Rows from block 7 of a small image classifier, named by matrix and row number. Rows with one number within an expert belong to one neuron, the router's apart. Each number is 128 + 32 x the weight over its row's rms, rounded and kept within 0 to 255. All counts start at 0.
Before each expert's rows are labels from the 100 images, of 14976, where the router gives the expert most weight on average: "lies over" is the class under the peak; "place" is the part of the image that holds the peak. Only what is clearly more common there than usual is listed. The data: seven-segment displays showing three digits.
# router: router (model.blocks.7.mlp.router.weight, 32x96, trained with AdamW), inputs 48-95
# gate: expert gate (model.blocks.7.mlp.gate, 32x48x96), inputs 48-95
# up: expert up (model.blocks.7.mlp.up, 32x48x96), inputs 48-95
# down: expert down (model.blocks.7.mlp.down, 32x96x48, transposed), outputs 48-95

# expert 5
lies over: surround
place: middle right; bottom right
router.5 [ 84 107  94 105  28 126 117 154  96 127 139  68 148 154 145 103 136  97 119  78 107  82 120 104 103 120 145 178 133 108 122 137 136 139 180 182 157 141 169 148  75 123 151 116 154 147 119 114]
gate.0 [114 135 143 145 114 152 106 128 120 122 164 146  91 110 121 100 130 115 117 160 152 208 157 159 194  92 195  57 166 105 117 107 122 150 149  83 161 139 113 143 125 161 131 131  81  84 134 175]
up.0 [ 97 150  95 101 107 101 129 145  85  90 123  91 140 108 137 210 122 108 112 122 145  41 105 134 135 109  93 207 114 172  88 146 133 106  97 127 103  92 131 124  70 172 173 106 148 138 165  21]
down.0 [110  97 126  90 113 102 126 142  92 105 109 141 126 127 145 176 112 114 132 120 108 109 157 184 169 146 119 144 177 130 114 192 143  77  96 166 127 101  62 108 116 162 131 179 121 110  25 133]
gate.1 [ 48 150 164 129  79 105 105 126 135 107 124 118 149 107  98 114 199 191 147 106 124 119 117 145 187 134  91  81 113 132 138 171 159 169 158 101 105  86  93 116 126  84 136 111 110 136 187 164]
up.1 [125 128 153 101  95 127 110 155 140 141  91 133 112  76  91 119 142 143 136 125 121  90  92 186 101 132 103  49 126 191 117  66 118 109 105 135 102 162 109 136 139 109 106 126  95  92  97 155]
down.1 [ 62 182 116 150  92 113 100 120 109 164 155 133 128 214 124 129 156  94 100  97 114 124 157  92 112 119  84 167 192 165  78 161  80 171 160  96 120 121 100 149 128  88 117 126  95 117 189 140]
gate.2 [ 90 148 110 127 160 183 185 115 103 123  97 121  97 121 100 139 134 213 114 157 128 144  81  90 111 172 113 151 178 127 197 170 143 155 101 114  78  74  85 127 148 161 114  88  90 107 143 112]
up.2 [126 131 128 107 171 192 139 132 162 108 115 142 148  81  70 131 132 153 104 132 102 164 120 119 181 179 143 114 121 167  86 113 123 165 120 139  79 104 128  78 219  91  95  68  67 124 131 136]
down.2 [ 96  89 105 100 134 182  89 171  90 120 119  79 108 137 172 109 164  64 125  37 109 158  95 125 161 148 122 161 105 133 120 134  72 112 144 155  83 161 168 136 153 132  82 137 163  86 167 106]
gate.3 [106 138 165  49 125  51 122  86 135 102 124 123 108 169 135 112 151 101 135 119 144 101 106 154 136 123 133 120 143 121 100 191 141 106  75 127 122  88 125 161  80 103  97  87  61 130 143 132]
up.3 [153 123 110 140 123 170  99 188 166  80  91  99 139 107 164 131 142 140 119 158 124 125 137 120  54 129 145 185 194 108 100 155 119 124 151 156 142  90  92 117 147 117 206 181 181 150  91 158]
down.3 [136 143 148 130 146  91  89 108 166 120 121 143 157 104 125  84 128 115 129 122 117 104 111 230 114 122 106 143 107  83  99  83 109 197  69 151 164 119 102 169 110  80 165 118  77 137 149 143]
gate.4 [132 132 145 180 145 146 110 169 124 104 153  96 180 120 124 128 105 143 153 108  58 111 140 155 146 106 122  84 104 156 174 105 131  97 123 110  85 108 132  59 106 156 152  99 122 124 240 133]
up.4 [158 122 159 134 159 136 151  47  70 113 164  96 168 123 150  71 192 133  86 134 131 141  76 168 167 109 146 191 141 139 133  98 204 134  40 121 160 133 156 134 125 119 128 152  87 138 157  92]
down.4 [183 110 105  72 115  67 153 181 150  85 121 123  93 139 181 170 157 165  84 140  83 118 120 112 156  93 123  88 128 122 108 101 128 117  67 114  73 126 113 100 160  70 109 130 122 154 156 122]
gate.5 [140 113  60 118 104 128 146 110 139 130 125  95 192 123  86 156 137 135  79  72 122 102  72  99  86 149 149 134 160 172 115 137 144 124 140 144 138 140  92 172  88 131 115 139 154 100 110 179]
up.5 [120 135 121 145  96 131  72 169 139  94 188 174 146 187 140 148 119 119 146 145 142 124  71 149  51 131 124 115 130 113 171 158 103 134 120 141 153 120 139 124 126 145 144  99 177  87  97 206]
down.5 [130  95 132 147  64 110 164 109 119 134 140 103  80  87  91 131 136 134  99 135 105 117 112 165 167  91  84 120 128 101 139 144 135  88 180 127 183  88 153 152 168 126  84 102 152 126 130 101]
gate.6 [174 193 120 119 122 107 183 170 138 109 140 158 118 104 130 180 163 122  92 124 145 122 116 108  94  94  80 116 127 134 118  98  89 146 121 141 101  82 150 168 128 139 144 123 159 109 130  77]
up.6 [150 165 118 100 135 161 190 150 153  92 169 104 171 108  62 145  66 150 153 178 125 111 106 158 139 167  69  81 161 134 144 127 114 144 155 156 119 105 145  75 145  84 127 188 132 117 169 124]
down.6 [135  99 164 110 119  67  84 124 192 129 154  85 170 109 136 184 118  96 159 105 126  57 138 135 106 111  87 107 102 125  97  82  53 211 106 147 126  87 140 109 122 107 110 105 137 112  97 157]
gate.7 [129  89 141  98  93 164  49 160 146 123 144 139 137 131 107 139  92 167 205 110 118  95 135 129 163 103 109  97  90 146 128 190 170 107 133 113  76 142 148 143  86 116 141 146 159  99 163 124]
up.7 [125 102 135 106 108 146 137  91 104 191 102  87  77 121 114 141 130 140 130  40 129 152 110 101 151  59 108 147 181 124 151  98 102 127  95 155 136 182 138 198 213 104 163 169 108 124 171  96]
down.7 [164 118 135 147 218  80  94  96 144 107 128 122 171 124 122 129 154 122 146 199  82 129 130 110 109 145  98 152 157  82  73 117 167  58 133 117 130  78 103 144 132  95 145 156 192 166 118 119]
gate.8 [157 129 147  95 111 104 160 163 138 123 147 120 105 134 117 164 106  99 112 115  86 110 106 181 155  42 144  81 125 133 124 148 107 117 157 139  93 106 126 142 151 140 123 147  72 181 126 105]
up.8 [101 146 165 126 127  91 139 138 157 130 134 131 119 118  66 133 125 126 170  76 112 163 114 142 157 139 134  86 108 101 150  97 113 181 114 161  63 170  77 171 152 130  43 125 139 162 142 124]
down.8 [ 68 124 171 145 111 132 186 114 128  99 174 146 138 129 106 119 153 163  79 156 160  76 116  86 146 111 163 107 102 116  80 155 172 150 158 102 103 132 215 124 108  86 144 174 116  78 116 139]
gate.9 [ 97 130 162 157 123 139 102 172 154 211 147  85 172 119 119 159 176 114 124 195 155 131  98 161 125 176 152 135 143 123  61 139  87 173 159 143 167 104  60 129 133  93  97 191 177 166 128 116]
up.9 [138 132 148 123 107 122  88 172 174 175 160 143 171 124 127 109 112  75 125 159 101 106 127 173 146 138 170 133  94  90  97 131  76 115 153 125 163  86 107 145 141 135 137 139 157 151 101 109]
down.9 [129  89 138 104 117 139 132 147 132 149 133 147  79 129 104 118 124 134 122  83 123 159  74  50  59 156 130 163 178 121 141 151 119  74 103 117 140 166 126 102  79 103 121 132 141 154 172 135]

# expert 15
lies over: screen
place: middle right
router.15 [188 125 169 145 136 134 173 119 134 125 138 111 170 112  68 167 141 122  89 163  90 162 145 167 156 176 126 120 128 131 123 172 126  65 119 150 147 120  85 106 104 137  98  51 176  68 152 185]
gate.0 [124  86 151 138 132 154 161  92 137 148 166 136 114 179 112  99 132 156  92  53 120  91 142  84 105  86 123 136  89 129  92 114 120 140 118 115 124 117  97  99  71 135 143 161 237 157  92 132]
up.0 [154  89 134 154 132 165 165 116 153 124 156 141 111 168 146  88 136 142 113  83 141  85 144  79 115 109 144 178  59  98  78 118 154 172 117 106 139 137 125  82 105 116 133 136 223 160 119  98]
down.0 [138 158 130 110 147 132 106 154 162 148 103  66 133  96 109 136 169  88 152 119  93  94 185  93 168 142 150 140 105 149 153 106 136 134 102 143  85  63 130 166  77  91 140 161 128 114  57 128]
gate.1 [104 120 165 125 101 122 119 164  57 121 139 136 157  84  57 157 128 113 139 139 155 156  95 172 146 137  48  92 119  96 152 130 106 170 177 140 146 184 107 133 226 166  96 157 119 137 144 179]
up.1 [139 137 153 154 115 106 184 153  81 159 163 181 127  88 136 153 129 153 132  82 163 102 133 120 149 141 137 138 112 164 114 159 137 130 157 115 132 119  83 108 105 109 149 194 175 106  99 104]
down.1 [138  95 166 188 102 157 125 186 125  91  97 170 170 137 156 129 164 137 116 121 110 130 119 161 115 177 101 114 138  99 135  96 112 185 160 167 111  84 108 122 112  96 112 122 121 170  64  80]
gate.2 [ 73 129 122 171 125 224 115  77 144 160  95 130 152 125 129 100 117 151 141 100 112 148 158  52 149 119 160  65 107  97 131  89 120  76 107 129 126 113 126 118 104 126 164 125 172 137 166 124]
up.2 [119 139 147 183 190  96 129 155 109 112 119 139 111 114 168  94 158 121 106 106 152 142  95 168 148 126 144 154  74 127  97 179 156 160  51 125 132  72  91 102 137 182 166  68 188 143 101 161]
down.2 [169 165  90 156 184 183 172 112 165 156  87 106 151  60 171 112 122 157 118 112  62 119 156 129 135 100 139 138 108  95 152 118 115 150 121 108 120 140 123 132  89 158 129  87 136 195 147  99]
gate.3 [103 170 158 162 128 165 156 146 141 183  89  54  79 125 166 134 131 128  95 140 192 112 124 158  90 156  95 160 157 115 175 130 153 145 153 170 120 141 120 143 125 157 166 128 163 144 137 122]
up.3 [ 84 181  95 158 141 134 144  74 165 137  85  89 142 105 104  95 146 121  88 140 118 113 137 160 120 142 187  64  93 124  97 139 161 156  88 142  92 153 114 116 159  81 182 161 114 166 186 137]
down.3 [149  99 102 127 112  94  87 131 174 134 130 119 108 166 135 117 156 213 103 184 143 125 171  68  85 189 112 123 139 155  99 138 153 138 135 130  84 117 153 108 122 170 122 142  77 194 118 110]
gate.4 [163 135  74 109 121  77 133 157 112 132 153 159  99 144 170 151 148 140 154 131 133 108 169 145 126  72  61 160 141 128 134 133 105  73 154 129 144 105 135 131 151  99 112 186 108 116 106 158]
up.4 [ 93 139 110 137 135 127 175 166 114 147 140 100 121 103 171 153 140 134 169 175 120 110 177 155 116  98  87 151 109 161 120 146 115  74 105 107 109 139 105 159 161 105 142 144 111  85 121 117]
down.4 [109 146 116 132 133  25 128 124 126  91 108 103 170  96  73 129 200 118 149 114 123 175 159 130  99  88 124 111 141  81 147 209 119 100 116 165 191  94 131  77 107 104 119  99  85  77  91  71]
gate.5 [119 157 165 161 123 159 145 139 111  91 157 105 121  89 127 154 113 123 129  57 113 194 105 165 154  69 106 146 146 117 150 113 211 190 148  76 206 135 137 131 146 127 152 191 100  87 172 133]
up.5 [199 153 148 152 129 145 136 115 111 105 149 141 121  60 102 154 108 112 134  53 146 190 107 168 161 101 135 111 121 113 104 131 161 126 102  92 173 128 126 152 181 156 168 195 129  69 118 153]
down.5 [106  99 124 119 139 163 170 139  96 138 124 168 145 140 154 126 115 123 121 143 153 126  78 108 194 231  91  90 130 183 147  68 100 153 169 108  78 104 175 117 138 157 154 159 153 157  69  79]
gate.6 [180 117 201 126  93 101 131 173 119 150 172 136 155 126  54 152 133 116 170  71 161 156 131 129 167 115  79 125 136  96 113 168 153 135 177 157 160 123  90  92 100 120  87 195 145  95 125 140]
up.6 [167 110 181 118  92 106 140 166 123 137 185 141 170 120  36 162 113  87 165  66 139 179 132 124 144 119  77 125 125 115 109 153 121 129 182 135 157 142 120 111 102 132  77 179 119  79 150 110]
down.6 [163 154 114 129 108 133 169 145 111 141 109 129 141  82 168 165 142  87  94 142  82 162  94 166 154 192 129 107 114 174 138 166 105 146 162 164 127 160 119 143 116 148 160 102 135  75  77 116]
gate.7 [203 117 120 145  94 148 153  71  65 147  86 136 163 141 115 131 144 151 130  77 111 129 100 120 149 138 152  94  77 112 106 115 122 144 105 135 107 149 140 166 122 126 154 136 140  70 140 155]
up.7 [190  98 131 178 138 132 166  57  93 112 109 130 138 134 141 100 136 121  95 125 128 107 138 128 152 144 170 135 120 119  47 130 105 116  48 146 167 158 146 134 145 108  79 128 180  92  94 126]
down.7 [172 182 122 147  91 142  93 140 157 110  94 100 141 125  93 133 163 129  81  96 103  81 121 120 112  60 127 150 139 112 161 170 173 122 115 139 146 139 140  98 144 123  84 127 133 129 145  81]
gate.8 [ 54 165 107 118  87 145 117 112  95 149 108 159 181 145  93 116 140 132 140 141 163  80 123 135  95 161 120 157 161 180 162  42 152 148 127 148 166 149 149  97 184 154  84 163 135 125 143 166]
up.8 [207 189  97 140 117 113 155 102 148 120  88 116 118 109 188 108 128 100  94 161 133  91 159 136 118 107 107 136  95 170 109 128 165 115 120 122  96 140 195 145  84 147  79 139 146 178  81 114]
down.8 [ 90 167 140  86 149 171 158 134 118 135 161  82 184 145 107 106 121 129 130 168 167 115 144 107  74  98 140 134 144 108 148 165  88 109 171 139 108  98 178 113 145 117 171 118 169 113 170 149]
gate.9 [185 116 138 147 127 141 133 114 101  82 132 127 149 107  96 138 131 146 190 102  93 111  62 150 134 126 150 155 159 158 115 101 121 108  57 112  67 146 159 136 173 148  64 140 110 109  92 155]
up.9 [118 100  77 152 134 128 145 129 155 128 155 111 112 157 110 146 140 109 110 108 166 183 177 114 134 150 140 145 131  84 129 124 126 119 141 108 106  66 103 100  81 148 143 108 179 142 124  54]
down.9 [148 107 178  88  95 145 110  88  83 162 134 104  95 152 158 134  90 116  90 113 149 109 111 124 105 177 122 116 178  83 131 141 125 152 169 120 139 157 134 165 163  41 151 140 151 143 126 158]

# expert 31
lies over: surround
place: middle left
router.31 [ 85 116 119 124 155  73  78 153 126 182 178 107 124 120 168 119 179 112 172  97 114  87 103 108 124 101 208 162 169 164  69 120 160 144 153 145  95 103 142 174  92  82 178 156 152 110 102  74]
gate.0 [ 46  91 129 113 157 120  56 120  85 144 146  94  94 107 118 106  68 111 145 115 145  71 126  66 162  90 119 159 127 170 144 110 106 115 124 153 130 129 163 153  77  92 117 175 137 191 159 156]
up.0 [209 134 116 158  97 162 160 117 154 134 107 155 154 128 154 169 202 139 113 130  74 144 114 182 120 156 148  84 124 123  90 119 156 174 120 135 116 144  99 117 130 166 181  96 180  77 104 158]
down.0 [181 181 116 117 145 113 123 115 143  88 125 165 118 167 109  93 138 125 139  82 143 119 152 156  93  40 106 137 111  98 195  91 161 108 172 116 155  97 122 115 144  98  95 127 131  78 156 162]
gate.2 [177 126  74 169 111  96 103 130 141 109 106 128 113  88  47 149 129 120 112 136  68 147 144  89 145 214 150  85 128 115 147 137 126 108 136 118  88 159 199 115 121 173  88  82  80 164  99  98]
up.2 [140 101  91 131 113 180 142 124 146  98 107 104 111 150 126 136 140  95  83 107 111 131 172 105 106 183 137 116 108 141 165 143 107 101  97 141 143 123 241  48 140 159 118  74 140 188  95 108]
down.2 [155 111 141 165 155 109 126 148 158  93 136 146 134 112 128 135 115 147 174  63 131 140 163  96 154 143 137 137 151 115 147  76 141 181 141 132  54 143 145 127 114 128 142 107 133 166  64 120]
gate.6 [111 121 101 135 155 103 134 116 162 146  95 174 118 156 129 112 117 116 176  75  72 106 127  91 129 106 169 159  95  99  96  90 117 189 156 150 108 137 152 128 129 152 115 137 114 184  83 159]
up.6 [ 84 183 106 149 161 151 148 168 139  94 121 112 155 134 129  91 126 151 149 105  78 102 107 108 172 118 122 224 150  89 163 130 114 155 193 139  86 145 144 145 158 135 110 117 132 142 149  99]
down.6 [110  99 130 111 165 136  98 187 101  96  84 140  44 115 106 148 107 164 143 255 135 106 133 134 130 170 131  82  93 157 144  92 100 117 131 107 128  86 171 128 124 132  84 173 112 126 154 167]
gate.8 [209 161 129 191 119 120 172 136 150 123 143 136 162  83 129 167 131 191 108 185 111 173 137 166 121 147 180  81  87 168 175  95 128 121 110  95 164 125 100 114 128 101  95 195 136 140  81 179]
up.8 [122  91  61 138 144 152 161 141 125 125 139 167 139 136 160 119 108 145 144 114 133 170 141  87 174 131 107  75 119 133 149 105 139 159 110 163 143 150 205  74 100 111 177 125 164 231  81 139]
down.8 [138 110 144 138 100 186 184 144 151 117 133  91 117 176 101 135 105 162 104  70 135 101 186 159 149 140 130 176 132 172  93  86  84 114 115  87 167 104 102 122 117 103 151  61 177 194 130 122]
gate.11 [106 128 143 106 120 124  75  96 115 149 209 142 145 119 110 136 121 113 190 124 136 125 115 119 100 173 162 159 141 152 109 176 134  96 149 139 101  94  96 142 180 116 105  93 135 107 108  91]
up.11 [138 124 141 131 111 121 169 103 170  93  51 118 104 113 208 145 175  99 109 143  51 129 117 122 176 123 126 125  90 139 149  55  97 130 141 103 139 131  73 108  88 179 144 157 152 106  96 115]
down.11 [151 128 110 204 142  87  75 153 136 125 112 171 115  55 123 122 125 119 154 150 133 209  78 126 162 132 120  62 147 125  78 106 116 171 116 100 135 101  80  99  98 192 133 157 122  87  74 101]
gate.12 [113 126 185 111 103 173 124 171 105 149 175  74 130 124  86 122 100 138  87 142 149 121 104 141  83 160 151 110 133 133 205 115 151  57 111 102 145 122 150 119 125 119  99  81 148 110 173 161]
up.12 [ 17 148 120 110 147 129 110 123  73 151 167 107 108  94 145 102 148 113 150 127 154 160 117 117 105 130 122 104 112 123  96 137 140 168  96 127 153 176  90 150 128 134 130  80  35 109 183 116]
down.12 [159 136 163 113 103 181 153 191 106 140 138 118 157 129 124 165 133 106 108 217 122  81 151 163 136 149 106 217 138 112 157 123 146  99 153 117 155 128 112 128  99 193 123  99 101  95  91 116]
gate.15 [184 109 149 135 155 128 156 166 131 138 165 122 117 156 131 104 135 142 198 116 132 155 149 129  92  85 142 130 113 104 148 160 144 117 132 153 157 126 117 112 184 148 112  93 116 113 128 143]
up.15 [145 135 135 106 132  92  77 140  89 169 107 143  82 130 123 157 131 122  73 141 161 120 190 157 139 142  49 106 147 106 130 172 110 100 134 137 128  89  96 117  94 110 101 145  73 141 133 127]
down.15 [160 160 138 150 137  94 174 158  52  81 164  93  86 135 134 113 134  71 112 192 122 114 144  99 134 135 137 124 107 157 101 186 139 112 132 125 135 101 156 111 156  79 177 124 145 147 145 142]
gate.27 [161 199 139 141 183 142 153 125 141 149  77 137  75 182 139  92 140 102 120  70 167 130 163 137  62 109  90  67 119 102 118  83 141  91  74  87 155 147  58 106 186 172 139 141  98 126 148  90]
up.27 [127 133 163  99  90 130 147 142 100 137 176 118 176 125 123 101 135 140 155 175  89 174  96 140 149 144 171 156  92 128 120 130 125 157 150 146 182 109  97 135 122  98  78  68 161  62 156 152]
down.27 [ 92 107 139 114 147  87 113 159 120 134 152 107 112 131  64 122 138 156 129 129 136 160 133 131  66 127 142 184 123  65 134 165 147  83 123 158 146  88 136 122 136 108  65 150 116 122 182 160]
gate.29 [179 138 138  87 114 147 172 105 152  91 131 159 109 144 121 114 150 108 112 123 178 196 166 142 111 117  86 107  99 137 119 148 125 128 126 143 139 109 172  58 156 178  98  33 144 177 104 128]
up.29 [131 131 103 131 121 147 122 114  72  76 199 123 135 108 116 150 151  55 129  28 156 142  95 123 160 129 177 118 153 142  87 115 140 132  71 138 197 164 174 127 152 135 162 100 108 107 121 124]
down.29 [157 102 141 117 128 100 130 115 175 113 102 161  80 148 203  93 135 191 161 104 139 178 123 124  98 146 128 116 122 113 109  70 146 162 142  69 132 118  90 120 117 117  97 200  94  71  97 112]
gate.31 [ 62  80 139 101 147 109 118 130 159 183 190  97 143 176 157 117 151 147 166  83 144 129 117  54 129  72 160 151 132 115  79  87 137 180 154 144 183 127 142 145 131  85 146 111  65 148 132  93]
up.31 [ 74  88 148 103 142 112 113 138 140 168 192  95 143 174 168 116 150 145 158  79 138 126 122  60 131  73 141 155 129 109  90  94 135 161 149 143 194 123 129 150 145  97 140 103  29 118 148  81]
down.31 [112 150 113 101 111 142  82  97  79 115 128 109 133 123 125 112 107  83 147 121 133 130  82 126 172  42 110 160 125 140 153 182 108 102 115 149  75 110 114 182 104  73 178  47 177 114 141 134]

# expert 20
lies over: screen; lit segment
place: middle left
router.20 [183  84 112 143 148 149 133  95 114  99 105 170 120 112 121  84 128 136 114  97 163 177 146 164  97 163 161  88 142 129  92 111 149 109  85  90  79  72 182 130 126 105  75  80 132 172  79 150]
gate.0 [ 81 145 173 148 115 146 127 166 154 130 123  63 148 134 135 144 141 124 121 173 118 127 103 160 133 142  76 149 140 182 180 130 121 125 109 139  87 139  89 124  88 174 145 120 120  54 147 155]
up.0 [  0 131 146 123 128  82 132 166  88 140 112 113 108 160 190 161 134 130 139 192 138  63 118 156 112 104  65 137 107 102 141 152 119 160 107 145 198 132  91 166 105 121 143 177 110 106 172  97]
down.0 [119 107 158 138 112  92 154  90 131 110 147 129 124 127 200 193 162  82 108 147 114  88  92 163 165 175  89 125 109 163 130 141  87 135 178 156 121 114 124 159 110  83 166 167 199  97  99 121]
gate.1 [171 137 102 178 102 127 140 151 145 133  39  76 142 119 154 154 142 182  96 153 115  99 156 191  98  82 101 157 114 125 198 154 108  89 138 107 120  83 143 150  96 180 144 164 124  73 136 140]
up.1 [ 37 118 152 123 154 193 152 126 132 164 141 120 168 102 157 115 132  78 124 121 139 109 112 138 147 124 126  88 135 139  95 101 122 222  97 151 181 143 112 131 181  63 138 112 119 108 133  68]
down.1 [116 138 131 144 171 119 112 154 153 104 149  94 140  97 142 178 138 141 137 181 139 167  74 154 123 118 131 120 120 118 142 107 111 114 167  80  48 104 132 172  84 165 153 158  45 131 173  42]
gate.2 [108 191 156 111 120 172  81 111  66 150 159 178 113 170 130 150 146 166 151 134 156  68 154 101 162 161 116 140 121 110  89 116 160 119 133 189  63 131 135 157 143 141 141 110 199  97 112 150]
up.2 [ 95  59 197 141 149  99 196 127 169  92 163 100 138 129 109 122 105  74 195  99  90 186  83 101 136 129 163 118 192 130 160 116 140  85  97 142 154 129 138 106 120  95 136 107  72 127 147  94]
down.2 [ 73 144  73 138  86 174 131 137  57 163 148 144 117 100 144 150 150 161  82 145 100 103 164 138  88 153  93 142  93 147  89  75 171 144 104 129 115 184 155  85 124 111 115 102 117 134 128 120]
gate.3 [ 77 122 136 154 156 146  88 107 157 128  72 142 105 120 189 114 154 147 115 128 109 141 132 153 135 108 164 126  97 174  73  74 125 118  82 124 114 122  97 116 109  96 176 138 142  99 108 117]
up.3 [ 62 138 137 145 167 139  85 109 113 108  97 151  91 136 185 115 169 150 117 149 117 135 126 152 130 140 159 108 106 168  64  59 126 137  86 139 120 103  82 120  99  77 155 139 165  88 123 130]
down.3 [151 100 120 143 130  93 187 124 164 101 179 114 126  87 109 141 127 103 118  85 108 128 109 126 131 137 101  57 147 206  98  78  82 130 154 136 142 110 176 144 129  93 136 100 165 186  73 155]
gate.4 [ 85 123 155 115 128 107  85 129 114  98 161 113 137 127  95 142 134 122 161 120 145 136  82 135 136 106  66 176 150 117 141 114 116 141 146 133 102 132 119 133 102 141  99 152  63  77 148 116]
up.4 [ 57 163 125 145 152 117 159 134 126 134 158 190 120 124 128 152 118 101  93 100 143 120 102 115  99  83 149 112 115 124 144  88  95 133 121 119 150  99 134 146 131 116 123 199 182 169 128 164]
down.4 [115 183 127 115 142 135 173  94 131 130 105 123 163 140 109  64 128 106 130 136 122 132 192 158  94  81 174 150 119 112 139  98  86  90  80 193 158 130 121 114 109  73 132 118 174 118  92 125]
gate.5 [120 122 163 128 126 110 133 145 101  93 219 112 144 122 112  87  94  99 140 115 124 206  95 144 182 103 152 127 113 115 122 155  82 115 147 112 144  97 209 117 119  89 156 121 163 104 120 118]
up.5 [119 101 113 131 133 150 125 141 157 196  83 129  97 123 109 151 135 111  69 124 159  96 148 104 120 213  89 128 150 132 115 129 154 164  80 168 110 137  98 117 153 144 143  96  85 140 103 123]
down.5 [104 136 164 113 118 112 134 116 106 177 130 150 110 182 155 111 124 100 138 177 135 129 135 160  97  91 135 147 101 115 188 171  74 127 102 139 126  60 138 135 111 100  90 136 178  81 100  56]
gate.6 [166 114  72 105 119 132 131 142  97 134 108  94 123 141 154 115 104 162 117 194 149 112 169 159 100 119 105  73 147 103 166 199 166 103 158  91 144 175 121  96 176 140 117 137  93 128 161 121]
up.6 [151 191 173 139 133 108  85 108  92  91  52 147 113 133 158 134 169 127 143 158 104 108 117  97 159 152 137 129 117 110  66 158 132 125 133 146 114 116  75 125 106 173 116 106 135 103 138 156]
down.6 [171  95 133  75 100 120 177 139 105 113  94 123 126 141 168 133 145 115  73 149 108 167 136 118 114 214  82 183 115 170  89 123 144 146  94 145 111  95 121 135 116 121 111 121 155 112  99 137]
gate.7 [101 126 205 104 118 124 139  72 139  46 137 130 143 156 144 109 105  75 159  96 138 124 105 115 134 140 177 131 132  75  65  86 144 150 110 106 126 113 113 147 129  79 177 176 198 126 117 114]
up.7 [ 93 100 154  90  95 142  22 150 132 148  82  95 148 124 185 140 191 101 158 120 112 104 103 125 122 150 157 153 150 132  88 150 134 142 137 160 101  80  67 164 110  71 141  90 107  89 118 168]
down.7 [ 90  69 140 127 142  90  73 154 215 176  92  90  92 178 113 113 120 131  82 170 139 133 147 111 163 105 108 128 165 151 174 106  86 116 144 144 131  99 158 137 104 141 140  75  99 174 170  90]
gate.8 [141 176 184 118 160 131 149 102 114 130 101  82 130 155 126 137 189 134 128  79 190  71  99 109 150 151  57 176 145 103 150 183 144 133 188 107  99 128 131 154 101 108 109  86 159 131 155 167]
up.8 [ 94 138  76 165  89 146  88 130 102 100 148 171 101 139 133 148 109 124 138 147 110  86 161 159  98 100 179 133  92 191  96  79 139 128  84 130 136 127  51 101 128 170 115 185 147 112  98 102]
down.8 [ 92 221 148 154 117 133 123 117  92 155 134 120  65 131 159 113 106 118 117  64 133 142 136 114 147  74  54 120 157 131 161 172 142 133 107 148  96 146 141 108 121 133 120  53  94 122 220 117]
gate.9 [115 151 120 104  58  51  80 135  95  95 195  59 129 131 134 126 147 136  56 127 159 143 127 126 129 101 165  89 104  97 134 212  97  93 183  81 116 142 131  89 118 150 164 117  76 126 144 101]
up.9 [169 120 174 119 104 129 138 125 163 139 132 167  73 153  88 133 143  88 192 156  72 109 122 122 203 104 131 168 160 125 114  67 147  91 102 126  94 208 117 141 150 129 103 144 157 155 116 102]
down.9 [128 165 152 125 162 100  82  81 131  94 118 146  81 103  90  94 100 112 120  74 160  92  81 137 125  91 143 114 141 159 113 186 109 168 149  82 144 156 106 174 146  76 143 148  49  55 168 139]